From a checkpoint of a small sound classifier.
Model: 8.44M parameters, log mel input, arch transformer, norm layernorm, activation squared_relu, moe expert_choice, num experts 32, width 160.
Training: adamw at rate 0.0023, batches of 128, held-out accuracy 100%.
Data: 39062 training examples, 48.5 epochs.
Rows from block 11 of a small sound classifier, named by matrix and row number. Rows with one number within an expert belong to one neuron, the router's apart. Each number is 128 + 32 x the weight over its row's rms, rounded and kept within 0 to 255. All counts start at 0. Numbers have three digits each. After the name is the row's rms in percent of the matrix's.
After each expert's rows are labels from the 100 clips, of 14976, where the router gives the expert most weight on average: "strongest on" is what is common among them; "lies over" is the class under the peak. Only what is clearly more common there than usual is listed. The data: songs of 200 made-up bird species, synthesised, often over outdoor noise. In brackets: how many of the 100.
# router: router (model.blocks.11.mlp.router.weight, 32x160), inputs 0-159
# up: expert up (model.blocks.11.mlp.up, 32x80x160), inputs 0-159
# down: expert down (model.blocks.11.mlp.down, 32x160x80, transposed), outputs 0-159

# expert 19
router.19 101:121124137141153202124180093079097171084121115073126156157106147172164107107089151176116128123083135106104201140117142137127194174091143101067159077173167130125148141103114099137150142142174115144148170097155095094132128136108161167079114094133126116112157162159134149122162089120147107109181161120066168123092180099088125113147106154091077176150113085105104130083160140158091151101091088183162144121143165066139162101134163129167150171131135069135084073074131051144122092153180113
up.1 022:076151148122132071070132191101156109134129114101145157084122130190117149132136182069116147148117137106110100076217099185137101154146158161103049131093141088160060154138122087116170172148133125168136156155145138173137130078140099141050107121080091110101138148115149095121132128095195184084117090073060093134082127134137136114144158132153108143135130115130159176105110112141128123116132120125094134180123057135142175159111205094151192131137106116109120101089185099110121109127182140
down.1 019:091101105121165117135111125150079098194158134156103133102162107145130114139199150090142100149134128126140127132136127087117104207138125114125108098167121079158114111097150176162215109102206127148138109163108144111079101119037118177002111162189126085115148094099148165083131135108124126157129157166153116131140123123145103144096100120129124145141134134081156158130138108187114132136160041089088115123131129139124147234152097116114105191143155099105104160138079120127122072139129124
strongest on: dip (94); first syllable: dip (94); pitch: middle (88); warble (85)
lies over: warble (79)

# expert 8
router.8 080:098150087077084110150155132172179119150163134124160105136133110050145097111122116130105083124175105166143126138102072109119123059171089123147183156113143130081181084129186077147140157181078129124097144121146153174124123151138085179121114101102145167148079062106104088132098184182100129102135128216146167098075150152179109123140139092187116148136168151092174114123068142098130119163137156121187062130174155137139096079141088138137142101099079073110140171148108140125118156148123131
up.0 017:094115146059085052152124121134096098101121159130146099142115115145104147169122069109113073188102145121124141172191137067179091105180099135116162112217148126117205130068128102134101111107139143139139154101116132156132151142123095173141125144158128165128160108150058119099194131122101147086138111127090129100107127145126135154165194077142127164174110142048167130149096182098152124149129159128142144189104123071147141146141125090114182085106091114112106168149076132137138191186175111
down.0 024:137045112077163104099116094113074148146114148118164181063071194142095139139135120179098079136114061099105128147078125159172120105123072118129158118195138120209149125150142138057124110164108145167136084084115110115137170097140196101086090109111102150122099159161120113125115158148118148102137129125099126124119127134157151161111158138082154067116136125123113118142103176123114128123150083148140063121085137062163125177114096071147105199087156141181107168109069177148141169151157116
strongest on: buzz (97); first syllable: buzz (96); reverberation (83); text has "room" (83)
lies over: buzz (90)

# expert 15
router.15 096:175123155174096071088086132142092077199174146180105112144127170100122082184166088098107145172104125189112101099140067133118101124106061159139079156107124147115121063119106087153121102078161086128181091190122119166143127156138144120103112153134144131132174114113165114130116126177134159131180075096162145119106146092100115067169128122131185104109186111180156153088094095158176134099183153164125081166107107159117098118097151121157141157083181104100125194104160141112107116134081122
up.2 366:154149173176126073062097181111129113177149099163118139141113161111102098172144064054096134178083123185094072098189085112109114117093095118122076124123110136106079126159128090152110106089163119135180072146131128158141140164143158124130131148113128141160167171104140120132141111127140125138168088062134095147096153102087128097164124090127166116097177106218157151102095092129156157117152164155132113172123071161145118115073133109162114178076152131114098176098181125083069173141086159
down.2 364:116125120115131134129171098094097093152195169149148111141121098177129155115107156177126145125107089130099123132108153106121068151121124135126139134141160103129170111053136067150179160128170073087172214093091127159165143130147143103090118124119141124078159080175095076154100113139098162143156116080148150123169117182095139105166217077134106093083102077018149124092097131143178118074106142124159146159142135134108119141147125143188101164142161063138147115120159140157172150101149077
strongest on: high song (99); first syllable: steady whistle (55); first syllable: arch (41)
lies over: downsweep (40); buzz (27)

# expert 25
router.25 060:119175090094085106132185098171163111169115134139153091133120110078139085105147154128112074113177081157111142143107065102126093066174097125133189169144149094114199096143192081144165145154096132148080149144142156152115158132148093208125100092132145120156061059122120092093104179166133147107142146224173182127090117104183098124154129087178082148138163158100150148125095117103115167129144136110167067133159128088113138130132083134138132083089122072128138179128113145117112121132102132
up.2 015:102161131145103155125145135114144103135135124139098106118141137132107197123164164100159107146120104188052080110109120115116126113069159122090097048114111149127124110155115113109170135079140146120107147105144127044127142157124199177157117124133051119184116154112096115126138107074144089199131139099119050141169154120112135163130074097133129056135157098120141153175108133140118171101109080155113176110150089111095183169149142121188113163109202096202127110144190100151122091110182170
down.2 015:150091177110209126134162128126137164181133130124125153141135103124132125139115102123140178127115100137159075136126116139161124043090123121145137103127144140165147102173172118052150129076053158118130120130082111132129134188044099140131130089152119089125107175075124168085103147121213133094163096143120131150121108100172192139077147137186180144093129183134164124120112098111140119206111060137145041130165090128108119112101141087132067114145103146107089144113185154137078107131137146
strongest on: reverberation (69); text has "reverberant" (69); text has "room" (69); dip (61)
lies over: dip (38)

# expert 1
router.1 121:109106153122120111072105203158184148133147118092181158128152131131086072103099117082091084137102093130104139158156161200095162120109157161149105086144101103102152159110099156152109104123165173116142100100140150108181138140169123083183155082124138131120145111078135092122086067112177077160118117118142090148085148159133113134101103110167123058150048121120152105179173146122060175184095122113141161152121119125175193103106147172136148070149093087107096115151182117186094157098133096
up.2 252:105140166102093102072153115085104109107113120130150116111149173055129100079095081131101129158074120109093138157061142166117140132103156104120164107152105166145100120126141146098106091130151157094180088095142133101170104119191101092155155104088129176149175148144124077158081135162063119137094113095108140136086132156138175098153206089148171116054162084117146109153141083062098128125168198154162147193135163123163136135074088138165143099156137096134151175177150149110183183131131150
down.2 252:154130102132162140140135097054085138106133151133103138148113065125147113122075119133122158140109132147094130125144181115117037181097100110098119178106145140141150102073100132151137163149173103095177186091124094173179098122165115108123094169099158170105201155154138093151129126141061152092190141087137140119184120178100161125172146099075147147093120086074116121086105141107135121119151195114128112179082109198100069117082107144156091192128152138153113126083162148133187140099113088
strongest on: upsweep (90); first syllable: upsweep (90); downsweep (75); fast repeats (65)
lies over: buzz (41); upsweep (28)

# expert 14
router.14 102:101116117146144142207104101162110160174148119140091138091203140118124097166155189132055067101200107067153140143192137108109180144175140097101118084122127111122144171101100098152094122111134105129116169138125092138163102133158104193115088170115120133141141083137100136070106103093095090140111114171190145145099150117104134116121099161098080158163166186164128145105184191093132148161091167106118072147168175094073128116083099144111147150121080159103128084094098175095150116085126135
up.5 007:121096138147102161160105126137104139145134130105128134149146132133135039154132104149088077110173124144130132162117127038110136117150142113122143046182100125130164157120130071156109129017125126133136114132105125109138153135114123165164111154125152150155130180143109152089079115163114101134124173175153131123160158154092142133113106137112125121147166150146188188108168121085095158144114135185170080120166219076161091097118049128092136145108093095079129173076127205151102144210127136
down.5 007:140134171132141124125000110119141111157111108116118133123138129139110132132154118142137101157233116136176125121129103164139159100154114132104121123086123195127131145069080134109080115161055171109078144117074136130168120119119066147112137214119129198184111131133150098082117119129112124119174110110123150144132129138006195145091153134177156113108124211169142112139121147134149147216119188174132115140108100152135107095088170107129130127135127164138120113121115112121141142134145132
strongest on: downsweep (99); first syllable: downsweep (99); high song (73); arch (70)
lies over: downsweep (79)

# expert 24
router.24 105:171092166111062107175115135133105095118136139155145096128090159158103137162178130137142068139130164128165129177157119087131119156130147149123118105170076171078124146119105177133134093096137151108155156125085130098073178060099151092128162159140159177157103131169084079074150080111113114159171169152111097111156114148102108174084174162105149087064098095150149167168118143116159155091130143096171157116068147114121072204150148160116120111083129113119176102140084182157178157200124082
up.0 165:149085163134081155088113078107110131119099195119114094135106136126119176149157068121151102120178096092159119175126121162108130153098144094089180142175092141099122141095091169190127127153103127127089060081109169077100155136147145169129126134177138189165076168071115096101127111074082104101156155167111110121129102103096129186102157154157158112118055168100166145134153125098137132140178089083164118180088166132110094169124122085108165089151120070148157143147092177121172167172184133
down.0 163:185147083152164165139182104092174140100130130132160084152135075139144131127095155131111141051070149104188104138093174087072127192113087140113158124106134117128199173117116165087158134122201148131170133136108126101090155143116184093128118104177104072078106110136081098165149148076137157100155107126131114122153124154161109119137138137061106162095105050142119137131166065145144091078088138144105188095166145165123110165086133121126109146116113139126115138106184071183178106073096134
strongest on: arch (100); first syllable: arch (99); rich in harmonics (81); click (44)
lies over: arch (98)

# expert 29
router.29 080:120161106084087116186152112198175103142124153105155116148117100068125051137130156105090095113189080129143111142132068100115127045160100152170195153112141128128192098158171088128134142174064116126086141148132159162148157133126070125131128121110136160159064079132096106123067172174121144095117128208169183094103090131156107104119143101169141118137153158078175103141097145100147150143148141121177072123167135134128115095150085156143153102090092105085182116137104152123097163162106149
up.0 005:115109133135118118154142166150149139135150088109140136098120121102119115086074142113129149098123146056124091107130112112144107131160166085122126139098132108095127096133143112165153174163099176117162166119100131206117145143191138215201104078122123116103110111177091108159134185153095144146061134129121108157116129109211107122128202118130050126075163120158181151114137115038121088186132232082152106174141102143151139109073150128163149082122096111107109094136106173114108157123143138
down.0 005:120105156080134149131155139183167075109132168151178125119048142133150098135117121081088134062094143133144127130113107078139112130188105119158181116146106076081133124104151116220150117130139150080123136129139101153115127155157113147160160130130135079121040147157100114101127123069121149124130117119082170091105096167131045127167193136140134115032168113150119103149156122104144121202108154164161069222116172152125121114086140156123096106118124127156101103118151154168082164087132112
strongest on: warble (77); low song (76); reverberation (69); first syllable: warble (69)
lies over: warble (59)

# expert 4
router.4 088:110126135131142118105107127140116170179147174124107168120169058125179118123127135124156105153173152108150131101106103143093089092087152101082095122153132134176155073154198093095168113073159137187109139171143089111096199141124160108141116145185159105159128130124149126103072144134164104159130155089112094176064104055172169124106112109140071103160185166191133138098147147094105173121095084085088124080140175104082088174101078092148117134145145145160122171110139080086106066103134098
up.0 137:116179088144159147120138150178132153112096142108148165186093095133120103058139125103122113170099155133051149136062154062133179078122161145136152180179135128108175129137158164169126077119124123133071072125144129126147154173174166128146192083124090102133069174120106134157141112154134156130113136137156138117084149114112085099117122130142120118131115129154114124133112057141105094132121085111160159108149120106146154130172124208070097163052198119164165205130111067158068157103142098
down.0 124:207181142175023109136123127168089071120143133078092092153144158085118112148135118130129126113164114101104136081152093160157131108102122147163120113087115141107109118110116149139105165132058064111111118139146151145151142109211076086150119109125081163109096142116173103161092153153132118147124111143151156114164114102167061134115173123145158087175123175110150108150147137115086098060147180115162084150136122171110125073166142138140216108169122140122216100174080163101154163140124144
strongest on: pitch: middle (85); warble (68); first syllable: warble (68)
lies over: no call (97)

# expert 31
router.31 112:172190098182152156212118119100168162152138114101095105169122093103107134110120189171161100104142130109170092108120156065119135161151066194129111174101117088106175168190131100107116140078138117078142161181092093175154115154156136128138107130098117052106151093122061127102128136167146131089104098111162136130200117135127173099088130167079155112122158116102081091124173156104155092106092137174097071121165109147086086122091118143146075146104135156163128122109181086172159108140121138
up.1 239:146158096115139188162137149117126148135147160079144163162124161118097128165128123151133140074101122117084139126183155092079088151098092193116104150160113105139129169171121081107154128129178111080105204099136094126163048123136182078151155108138122126097173082113114103132177059084081119092074131128155103097193107100116140126113136115125147145132133089068079127147152201126176082114140152076153132159061129181111147112128114161054114153091164125161108092156157100120168118148073168
down.1 240:109128108068155140084170172060109170102109123142167136118131130086120121103077083092099172130037137151063155115140171155099086132110159138104131135125124138169139136084119105146164102166169176102178098057140118147174147120171163076126158096116101163146157139072137085172117097129092119127172135099105101137139182183096152091182161081157163146068136054113137152143106150105083156153148169123149146189104135118151105128086135136154096149112113093114069129174197143161146156112121087
strongest on: low song (94); first syllable: steady whistle (51); first syllable: harsh note (49)
lies over: harsh note (39)

# expert 27
router.27 120:151167113094087103138160152103148113122111129129191142126109168084088060133150090079069125074133083135132148167140063140120124094145090156176158193099108158128146180168111105132107177168087108101103076096181122156110146113110110081087157089073110178118109088100194092169155127152148141080099145174160188120138137164097074153164125128166195152143146111128089145121126163179157103116170140114150104142131089157143133082171123160102174117091117102102181151126129164080147184141087142
up.2 336:143158119106100091095126160087134112103132122131182166137122191119078094126154069062090129093096154120127175177173118141132139155117072118152117176124077132103119181154092136146091154147128124090139077086192103158084105089109158076104174097106124187118168089115181110172188073123119134095110139137108172106141143133092058153185118129129174152122115078154085132089145146186148095098183149120169148149111104166143130103174150172052172136101138115123156122114090149106174189139131133
down.2 336:142090125099176088115163081150144151106107122154141093105113108120144136107123096085105147121125130102210111157124163115098168107156105124157163160146159157085162107118191170083158147173080167126101078162111134139033131153052119155116150158205109107089110131122112203072161165112107155125132136183048190101105124147192148120147119136163156164091118140145129102142142133090091114162123087158149114096103126133166076153161135133081082119136111164059114119146082077181130131127092121
strongest on: warble (96); first syllable: warble (69); first syllable: harsh note (28)
lies over: warble (61); harsh note (36)

# expert 18
router.18 115:150163190110152112113156129094153076132134065138190099148133172174091138140094120155095130087140180082094090103112092166062075084153114094180120175081087120109161171138112111140129148185101118082130163104168099163100145118166154164104157076101096157112073155134084098172134138123086155121152113077120164132110139123156105107168172126147079085104126119192125096071116095170147099096148163132096133168147097155127149091173137134160164100090117097179138152135090178104114160049147149
up.1 025:148114149124077154115100130118107165120106096066121153140134173155090037173139095090119096110110081189144232141153111143098171130093145156145153153109108167154161173128117103107096143111133133133161099158129091055128125108090078077059129159125111165136148146108168105093134102147135144102148224134112181131148167142045161179149131144140171145141100101128130199146155166124089153097105119126109106148118120123126095133111086114138149150174113131128161132070140161101176106192064137
down.1 017:088118122122188099096181146128201120169151174133129126102132104104145170077188114110118096156145134141161143186096141098145109103148110096160122119221118081107106114138150105129177097136116173125104110126058127165090135128065135177148124136136138106112122079136129182115146144113139095139069143191136124112160093134187135145110118081170120125076141139087082117123124118053157099166126072115206135129102138099122130182184056137124056109123142124170116112107081061121137176179137148
strongest on: warble (82); first syllable: warble (82); low song (72)
lies over: warble (62)

# expert 7
router.7 098:103137078134078108161134093147154100160161144112161124161119110070123115138088108107087111109185096168153105119098093132087098069173095160171163159103151094074183143144170084190117179201117138091146153155102140179121125133120058168140113129105094138133114108084108117160116199165105152075130147202163172109111154179185094109107142103158118117120153136091159157102091120110122123181150169122139064127124163130155102082119066140129144083115107048109122177134113164100100157141107159
up.18 889:121097125194091139134100086084071116166119185091100157156159094130147158162098087114104152150185089151115095079081123155074082124118144174135117141141143099112152187126138133175119160156163138137177125158087110147116139106111077182153107159133068107132167167077132143163129170136124147093144146141136150135139142144161120120080100127104110104117116139115154202067092085131137172190164145111078088104076206098115123107070100139117134092114182070173072177141152162089078109145093126
down.18 891:124129113145163150168173101151130136193106125117120149171136089122139141120149170142136117166131112142139136175112127166098086082160124122159163131104146078130152164091185135116149153153116115107149140159066123109138181103103100138153124139146165082141151143084091164101063127128167142151195152123092131168168111082160167154066170081148108043098072171096126109097138120077118158120070078122159102125163153049121131181150097152167046100106153099102164072139109187176088128108127081
strongest on: steady whistle (100); first syllable: steady whistle (89)
lies over: steady whistle (97)

# expert 20
router.20 080:098150088078082113151153130174178117148164132121161102138133113050145096108121115127107086122176102167145128135101072111120125059169090123147185154111141129083182086129184080148137158181078126122100142122145153175127124152136083174120112102101142167148080064105104089133095184183099132102135125219150171096078149154175111119135139091187120146137169150091173112128072146100131118163139156122189062127174152139142096076145084140137144102102079075110144167151106140124118160147124131
up.0 017:154118108129074110100147085129100160140145185095102153079102106056121160117071117145120130114112106116147127118124089123116137198116112186150140181123162137143159145081096120215129169147141107084166125140121090109135155095160045169163079171151039116094131145110122071147141134148100191086145131190114144130139143150087089127106137140168129108114129114076143145155098123120165151114157157104132114148116182127152086145071142072142169170094175098130117156110140192132156127234131106
down.0 024:122132164122086047123190117151066109147131151141134140195147140143097065076074183118140169183108178143115117136159137187154112124099181111147128047149158135157093123129175153068104126172138117120151154130147082093142091101152088046138096150103058133116159117177155148118164121089137135172141122102080106187103170090205170149163117116142144090143146127124123173123140091092104109112095159132082094151098175128157110160124111127136112076131194078115116087128131155136126091124118109
strongest on: buzz (98); first syllable: buzz (97); reverberation (83); text has "room" (83)
lies over: buzz (85)

# expert 10
router.10 107:092078138124172125138140154112077070161148136085081104131191147179105145110157128063128179157130174089096130080174110151134153145132151139077135180121169098182097129152184134115182129110127083128116121131166148187118071129087128161080178121115135099127170153098115140124180095132099181143117146142077144108118125088132145113140143130160079171116194135142146149033074131160111091123177108072117101174130085122124125127174158118055152107131111102171111111131110123080108091137205153
up.3 010:144157152147124128084119141115151091143109086116065124093140102108124177173111117117133119095130095150168122179153134050149101102132158067123119038103133165140178116124110132111065184107077115111107155128128127175136143100154128123182107147116227193122124090182144111127124139109141093132129148088105128126130114126147108172155169104118119119145122166226121142128110148107104107128103225157160164104123115135083177100130153091122180136167104171085113052096095123126111117109216115
down.3 009:121103175113119117143099136045131159107100143150080119143130126142135178140114108168126132149232117149121087135125104159126153086135131115112146097121155155137134153162105120141168119167090190181040099098099126138104145112109114194101104113133131113185131130073158145075136143080109112124137116154130121169131141133156177140094067167159156121127124193137139136162115107134144161234162070128100020128164123105134065124058140067145073145105134130115084146133163116131124106085136139
strongest on: dip (100); first syllable: dip (84); reverberation (82); text has "reverberant" (82)
lies over: dip (39); arch (34)

# expert 0
router.0 094:144167128131069154165127117117118112173100146086088125105147121148143078097199164109134086098206121116176156181100168130104137158155080143079157137147137137158159124114111141063090097149120081157131133154153075117159112130153077178105053179124089127117158120146125087101107154151107075118117133164155185120096150118111151140142129125099117181183152181099164133094141113107085112093143157186092060143120162118160094140103110076075183094098160099130184145151089182115152086132080084
up.4 009:109137123119109067182159115115124196128106207215165106124086103080120147173130110127060160140103074141127049133147110091185116117152099174127162207119174116135117181155122168190128155138128136104086143078128146140114139110152145109141151108098145132156124163128084078122108118146112179054099116099125120127142093141111126104160160140146184114091121155132088136125105160125105115151151120098135087211132109149128094164076168143155069083098098132085119160097158147146143198148071129
down.4 006:085097171131119078137137146110130116097122135132145125124120114169143106132126138153135142144097135129159082123112157158109092220093136142108122142124137134134123121226168118028114124121207110114158175074148135088113068130110132053148115159060175128105162161133094124110124092121111116130126147092084085150122097117149145153128108118069099120147116082147167116110113150123152142049114122096090255102101135113104153216109121118144131147147134132153127158137143164155165082132121163
strongest on: downsweep (100); first syllable: downsweep (100); reverberation (91); text has "reverberant" (91)
lies over: downsweep (60)